Weights of a small spectrogram enhancement model: activation elu, soap at rate 0.002.
Rows from block 8 of a small spectrogram enhancement model, named by matrix and row number. Rows with one number belong to one channel. Each number is 128 + 24 x the weight over its row's rms, rounded and kept within 0 to 255. All counts start at 0. Numbers have three digits each.
After each channel's rows are labels from the 100 clips, of 14976, where the channel reaches its highest value: "responds to" is what is common among them. Only what is clearly more common there than usual is listed. The data: two synthetic voices taking turns or overlapping, over music, noise or silence.
# convs0: first 3x3 conv (model.decb.0.0.convs.0.weight, 192x384x3x3, each kernel summed), inputs 0-42
# convs1: second 3x3 conv (model.decb.0.0.convs.1.weight, 192x192x3x3, transposed, each kernel summed), outputs 0-38

convs0.142:123126134132143130116120137114117131122120117142133131137127125138148120114119105142123111105110130109126118097131120121104146131
convs1.142:146136155128108135147128114184148146148136125071149120069161168131141134107152143164106109114060130115111153149132107
responds to: thin (high-pass)

convs0.20:139168162096122138177146121167107114128145182151165105155162160164138155185134137118171133113113148184149141110181116126143145144
convs1.20:143146120111098131132178114142106146112134155140146092138137122089138112142117131163121118122130139084146127128148119
responds to: thin (high-pass)

convs0.53:088123148107097093163147146129102087138132132113159096157125152123092089116095106140124101101117148112123142101114098123103137143
convs1.53:126182131123213090146086120112149148094104113153099123175132122090136124147113198110147133109121123136116119135103130
responds to: reverberation

convs0.37:077098130138102093153141148110105075139116106082144084146099135100083085085083087130102079113105145076096131082081077121081121151
convs1.37:136193162136185130146140115116131148092124103109128161173148095128126139119147137141116105130131156112104122145148084
responds to: first voice: child-like voice; thin (high-pass)

convs0.44:109155141125106129163150134142084118140163159127146096146134157159111111146143140154164138102096132140097151127125093109136137132
convs1.44:144133149139107106135122157131120146110117139119136122135138171143141137148103130154116138117135139133113136153155110
responds to: thin (high-pass)

convs0.134:119130094128120130158105091124096135100111124129121106115095118125120137134147156098113142115076121143085103134125114094123104114
convs1.134:101111126138162158148132107167093148139120123139116137149126136141140129129118168102134118139108120153120114136134154
responds to: thin (high-pass)

convs0.43:132144145132127120150139121151104113111159140150136107145128132160116126153122116145151105118123126144110149102142114118130117123
convs1.43:136110119141113159142169119112138171134150138113120134122147090164128131149137094165114128128071137089131115142152101
responds to: child-like voice; thin (high-pass); first voice: child-like voice

convs0.90:109122130127105094143130137126087094119122132117144102137114134117097105124110099117128093111095147107110137093105092112098117147
convs1.90:139159155140144137134140134151139183122104100101116158133146137159141139109110149164111158131083135081112114161145108
responds to: background: everyday noise; thin (high-pass)

convs0.23:096134153118109111169159153155096093140156159115159094158124147149094111136127110130151111117113160129112160114121089110112129152
convs1.23:123166122127143121118064123165141119078093110112102146145119098157116098122137164084126125118147108156111129125121142
responds to: reverberation

convs0.29:171142118161144151144127120134133146116132134134107151101111122141131168161152158136146151140133107146116127145141158102152121105
convs1.29:118112118160104146194180147124116090175121155138175129092157138138162120147159131154160137100129140140105115128114125
responds to: thin (high-pass)

convs0.146:105093105137116145132104139074136119103085075125110125109107114051134114091097091109100101136100126070099087115093124123108133113
convs1.146:099180119146119164096116108138142128109118117111116125094095130186145135137099154149118152119121118132126127119126150
responds to: low voice; first voice: low voice

convs0.122:112129142156127122128127120134079115106129121114125108126108117139121122126136116111119110098087121102101132122109119082114120119
convs1.122:177163139129148130138113145094119129131142159179131129163184148066104144138133141137131124112135154107142114133115103
responds to: thin (high-pass)

convs0.77:126099117125108093124117118119122115108092098118138110122101132059116100082102096108087084132108126100111097104109135134098118132
convs1.77:133145127152115138129088108110135087165145131080147103127141115149181168154120117188158132141084124099095094106127138
responds to: second voice: none

convs0.94:112116152167118136140138169135128109130146134142155122138139149128136111129095118097139087150136154114161154101113122153093157161
convs1.94:153112136139085150158145133139159102134117129102146109133131177121173129150104119149122140110129151153119135130156118
responds to: child-like voice; first voice: child-like voice; thin (high-pass)

convs0.42:097134135132136121148152148142094084131153148133149089157120146152104112133124115139141108112125161134119154111131084130116121168
convs1.42:132183151116124131135132130077108116080081119128112176149136115134106130141170191096134149128153147093122135125116117
responds to: child-like voice; first voice: child-like voice

convs0.149:087093100138102105146114123110086077115103097066124072126075120104094105083114097118086081127084121076081123099080073092085105129
convs1.149:124100129113149151144091111095092130123131133138126139128140108123155150122131145160111117131112150073152110122091153
responds to: child-like voice; first voice: child-like voice; thin (high-pass)

convs0.18:112137162146111145157160162155113122147142145118151123148128160139102114137123112120150122135117155127142155119121112124115131152
convs1.18:137108119118099115133160135146116158122152137104147120076103121132155124126118091155091124125077114122138118152127129
responds to: thin (high-pass); second voice: none

convs0.70:097132121122143142087148136114150124136148119129127122122104130107123135096121134147113141141176121121135146141107109141125118158
convs1.70:096122111122102122160125119132100155130127138124118107126112078162132105146154127140105147122135127123144107120090138
responds to: second voice: none

convs0.51:146114115121132117102095093121128155088113106123111140106096115098131151150136122086112134124092115139115110119113162112133108111
convs1.51:109154119129124132133167139109109109142117161140156113091158154165176152150147107156142145109162128126119143139075134
responds to: second voice: none

convs0.14:131135143187170157098144158130142125148116110143150128121155150080138116095143121149101126202151144127146111147126142199146170166
convs1.14:142139128136113116118081103132129137161153154140154098158132174133135171134148115123152152144123150128119149113135121
responds to: thin (high-pass)

convs0.138:130146116152169131097116113117127106151132136132135122146157103129110129108128131111137103151139127132127127121131127155100130138
convs1.138:159118154103066110157145165133126137128121153126140094143103164108123144125141107102113154125110125134129118154105144
responds to: child-like voice; first voice: child-like voice

convs0.87:134093123143113130134124114118127124131103111108116115090097121109144105101115134113089092109106144107101122112118125114103110146
convs1.87:118130115107128179115150117059119146147128122047139151110137123133163175134153107163091122127137133139138139127099127
responds to: child-like voice; first voice: child-like voice

convs0.19:123135131140150141158134137107109128171148130147124151122122142159150141143172145159113147111138127130127143156156116124157136107
convs1.19:119136113130099099144144132104110154128134159117135118123114122107142121139140099120133128131135122105146122125106151
responds to: child-like voice; thin (high-pass); first voice: child-like voice

convs0.104:139124087143150138096127140105141121147096128152095139143129124110140131120102116124091110153150102137142110123137137146117125119
convs1.104:150111120151098129144151134155138119162168141144129113131118125122136125119138109159162105112149101171105119111135149
responds to: second voice: none

convs0.13:160171144148161157141131134176158168139143149142135164138168145123157156159159171126172170158167154168165136145142149160177151156
convs1.13:132091120119096110144152140098131151136150141123143124091124140124148148140124098137125138146115123093137144136118141
responds to: thin (high-pass); second voice: none

convs0.46:121146152139137130160151146152149132166136142133154129157162156142130120121118134154148122143173131142156154126144132160149153143
convs1.46:134131142123103166117097110156127142151155117085131170088148169171136154130132115157133123134084123122116125131143111
responds to: thin (high-pass)

convs0.95:103138134121103101136154143157092094128149140124140100150122146145102106136120116134153131104105136121119157113115095109124124134
convs1.95:144151160134187162114129130201116216102097121150095101113120151126145109113130149150115138116093147099137140156157121
responds to: thin (high-pass)

convs0.17:110119149148151148145168146112134139168118112119155118132139150127128110091126113153103137142145152112137123117110149131125143153
convs1.17:148103121124091137114098131171152146135157151098140152097129127136163113127102115148124135141073131156142114134128117
responds to: thin (high-pass)

convs0.102:171150130123154156100111121129163171133132133163107171117159121131169153154145156132143162143162102163162118157157171144170151109
convs1.102:128084137146087122162115159119135130163158163134158108082144154147158133140138093152153110120119125155128129118103131
responds to: second voice: none; background: none

convs0.69:085124145121108105149155148134105090149139131112158089156131161118091087111098091133125100106120150114125143095110092129107135146
convs1.69:145179142123175097139112135103153106075091118171109140172151090102135133144124202069141132124137136140119109120115131
responds to: reverberation

convs0.118:104102124148115116174140149111121120101128114098157107122091123117116108089108101117094085150095158095090126121108119115087114170
convs1.118:147130166138127115154080164123143130131146131105160161111107146128147093121130100171084116137123149126119136151134102
responds to: thin (high-pass)

convs0.154:112127116102096105129130111124078104106139140126130117122111122150107136129155126106124122090077108133107133124110100079125103114
convs1.154:157170138141175128131166131110134098131128140167127172154188123086128128153139154125169134118132162102113141110111111
responds to: thin (high-pass)

convs0.61:145133143141145171102150163132135153161115123120101142119154128115146133121144159146121150155145121125134105138115166145132154155
convs1.61:136142147111108133122115171130121153079137153109143098090103165106136142118111120172111141129147130120137150163114118
responds to: child-like voice; first voice: child-like voice; thin (high-pass)

convs0.124:135149135151156157099123136143157142161128127141130133158149132118141115120115112147112131152173128132168117129124149185131170152
convs1.124:134103112114078143107145140152089142137132153149158102116125131129169120121117122161125127113131141093150124129086163
responds to: music; second voice: none; mains hum

convs0.164:122143090116146144097094097126133129107134099155082105097109121141146143114140120108136132130117079123134112144131158108135126106
convs1.164:119098124149144141153077102116123108154143147121145129119145128149164141135144105118161125105125106135096103087137143
responds to: second voice: none

convs0.131:117125153133124129124127139133126124131128113136135120130123137124123119128120111114135122135135138119133126116125134138127130145
convs1.131:143149154158152125145124151142121173138119120090129136126124148157173131102123130164132160123107147105114123154095130
responds to: deep voice; background: none; first voice: deep voice; second voice: none